From a checkpoint of a small multi-label image tagger.
Training: muon at rate 0.0032, batches of 64.
Rows from block 2 of a small multi-label image tagger, named by matrix and row number. Rows with one number within an expert belong to one neuron, the router's apart. Each number is 500 + 50 x the weight over its row's rms, rounded and kept within 0 to 999. All counts start at 0. Numbers have three digits each.
Before each expert's rows are labels from the 100 images, of 14976, where the router gives the expert most weight on average: "colour at peak" is the nearest of a few named colours to the mean colour under the peak. Only what is clearly more common there than usual is listed. The data: coloured fractals of 300 iterated function systems on busy backdrops.
# router: slot weights (model.blocks.2.mlp.router.weight, 8x128, trained with AdamW), inputs 0-127
# gate: expert gate (model.blocks.2.mlp.gate, 8x128x128), inputs 0-127
# up: expert up (model.blocks.2.mlp.up, 8x128x128), inputs 0-127
# down: expert down (model.blocks.2.mlp.down, 8x128x128, transposed), outputs 0-127

# expert 3
colour at peak: pink
router.3:477610454449536524514496539500515451390461423547542504441565427537635478415467541508427480553514499457531502536470596445500422527478543449513560533495511473593562506476548495408464479499447490455396498459450516491570564525460402505517511480511457452516516454486389503534563429428524518496499538407438584538528457482567505483532409492503548418437517430540476552542460546483505555493607
gate.7:516511554477506493516522498471470557519491549470507492521466488468578511572492416554600532523497440423513364435548427505485516540558503550588480456517599450470552523475407430598541468515529482420499526497485518475532474546520499523477573544479520429564472537542542536484639534487508421449495511456517395567484561382465483533549395423509513581555430541535441504561601540497549529450495
up.7:439512502569496488528523451516495429466488400494508484515495483513399452547523575547447480536470427508507558558461595491530494531537492448498523489510393450525430511546584570370524498448508480533589486503490458502437521502571495476562402453503509512485590420492478425458401508455487486517505472513588551449544491597479542439475598608475578504423557452494533520412419438543428449551547
down.7:501503479498452499531512534407464523542454445494448496518449571549428553597490511473510572461598448461583471524493522480409566491503512488455591451451502488484439514591545535475573416536506438501533466463500536545467534561392492565435511502422473434596431549477505590494569478551571503439432482538425519545491430603389486444461447516483559471530458565450628476490457552472503473472484
gate.8:518407438413535501481507560559541461481456533509425431513472572512444500388506497505512484536464521437564589525441446466524520530542499480534511538513586517570439545444400482551392464547434481586491599537504472423500510473480457631516443538483470534487449417524460510551541573532447505546518447409426540528517503551461550547580381484512530572511472474520533522453529602522560540437472
up.8:508583524580521482444471484535475470391463580522476517498477447462587490516450446426451516463512431466484431525519423583451504520535486494467486491527469450515547485573567506528587501490519512403543463449516546558490498521500607404476552538446481547550507620595642514421565462525500483438490456543496520582512529452411415544452548504514406459469483567488435462470474414455413488517470
down.8:488432403534554473568432443527528470387444557518539449479439448498460473428536412420430497486500464502542493436401486505569468531531536555542440505454450553443536541421468494370485491495498616493506466462555466534469486429559459597448387503487569469515544476503495484438438468507415441477454520507438500449484454510528552551504471528574448454517479430403590470413550477530514454489531

# expert 1
colour at peak: grey
router.1:494567496521537550474589554527481555559503505493421552532470519498358557478450534463452569433585527506511421544487574461546492483487501480510560467472515433520507474398438663445488583547481530493449431409465522462432486484455478421459444467481440505532491475505446507462547424520428538545531453581415597496502481486557467533510499530506489628429534456472544468466483446577556529577519
gate.4:488544521441484510528573627491446476487503610487476515487436580485509484484552491558488551491577459552593456547441588521537400546510575521576539526524476623423512538578525462495522451564491455512461523436557487474567453553459510475478448556517475512499486527503393563495516529503401495419545532476529616521509572535494501501597418545472630453510441554489502437520513565522535521423528
up.4:441494476544565566439392406516518568505501429525506503433543452575444449499502445409491512492499562499367540437506454519530470436536460474503485509499462460580565449458522482448514545438424489523497440519411467469501485464524468509583540527567534538529508492642590516549501461475523499626454480470497421501423415482557435465529560531453441530475514478508498545504452375523388510544522
down.4:465486466513512610479488495460466410575545476630506431407570504514459479563430533578498506470489512495474532498497503383510403408448520527486518522473458436425551560522468515582402454483482507632514518498454478418575584466555562558472511527497492519550546428565446602502499439511473444482431548435465486561500467495515569487560498487475508459592557550502546485457603506443512553475504
gate.5:528402422455498539556490513446559515426468567486477569476445521548568446536500490547486507494432597496533503467520450515544475486409559470519490412493537593530488498496551493412550582442489576590569487476412468497503451451593497541585464544449579488528555451531543508517386450496593503443439444430505410472546516575436403578484489413531486544523462520541515552479450504520516591523494
up.5:528431495534522495506445465575554463383579611479525481485480470521523536444456470568542542485455570434532458480491499500501445489388503483483485487473488535491499392410597585483528447441464478557473544480549431469417514482472476489445584464542561607465465449460517470501557460477591646443484458487490475512502455534459483635520553444510520439501531459512453485412537548376484516503525
down.5:439399491499437580477531507616486482497539542462527533524468481411504581423492414522490543388537467420530545468455533483399512504601580488456539508470549459541479505398439572582594479532426469610546500534541434524521513525465509544487597465462451493481566448417473595570570513472512532505519555432493469548465515478497467493447474514512573514469566563517495479523534453464592428493447

# expert 5
colour at peak: black
router.5:487438452513559490387495416534483489549629424481433545543496484512531532484447481535487514524542493459432541537498542553515516589553525462477496459551465517517516536350474489520455570482529557473488468519474459446501515481456482539439434440494524473484530424400549520434467495474460374552544453589475466434519521534588576577466468486600463539519606491529570389442531399479490508560473
gate.4:520574431514554413579566512544466540454502546470428440530510437519466482448481409539511459530477452490546510496499451595387520536553488472483454453474555509402584457554516446457491586527486540467468460531663527494579542455449480515494544494525558469460451568470517524458399486542456529556490505470535606516496554582503476569458461413489575478581438511507577554457527398464500477432489
up.4:565485511506582510513572428468529438537438530503544441450525480386555506526457497433458441488543433541433501583452486443520493440465497484565445535470512554515421527470528467452459614529434457446576508475390492510512443526541455505535533495577460514488479536493531511518465357467522452509491525477490393487501526391484528365449455569476527529435471510497591409501560577543460552597482
down.4:493409524477513500521540507538429536449487534509405526497451444456578541496513391551489526593561541570592455467482490511558492522368404446551619583445572519481522531509458495380594624499459458496521426426430533546513506510578425529507504565481526552439513442536521458507458478549523489470562499484467515523490452508377540455562522530409490549494514492497471442512453472453530526465496
gate.5:592474569476537481478475519485514456511551498461482446543441523537385433477503484483434577501577350405612505436403512460537547436575483501542453529579512620477457446526504551501605447482479472529486474493529456431473556523472486510418524453511509528476524545549505533489489509489511563553532470497376505403514543535547523515507510545486543369593484485539450552539499507495376477503475
up.5:479502515526492427439393455503552555445485415462545540468519500507534587476563417399441488669507532493490387542491548535547523498508436539483499539456455547426566564525515511587464448429521522442484521469469545411504528491477487507433543502538541556404530465487619406414458420510480545553568486471561483528510555531501460544406522516544462524458528422495493518432517545482538585502477
down.5:374515468530455438524473496566489395452538540489495428557390555511459582459515481503539547473524500494399485531439539469497493466388577552519586527462505589537518521547425495553466554440515490495545560501511469463441462478453474460546547467505438473523568476409412433511449470588411515507455565431541489428502465500581432436510513535577524565482417509466477417418523452540577491534464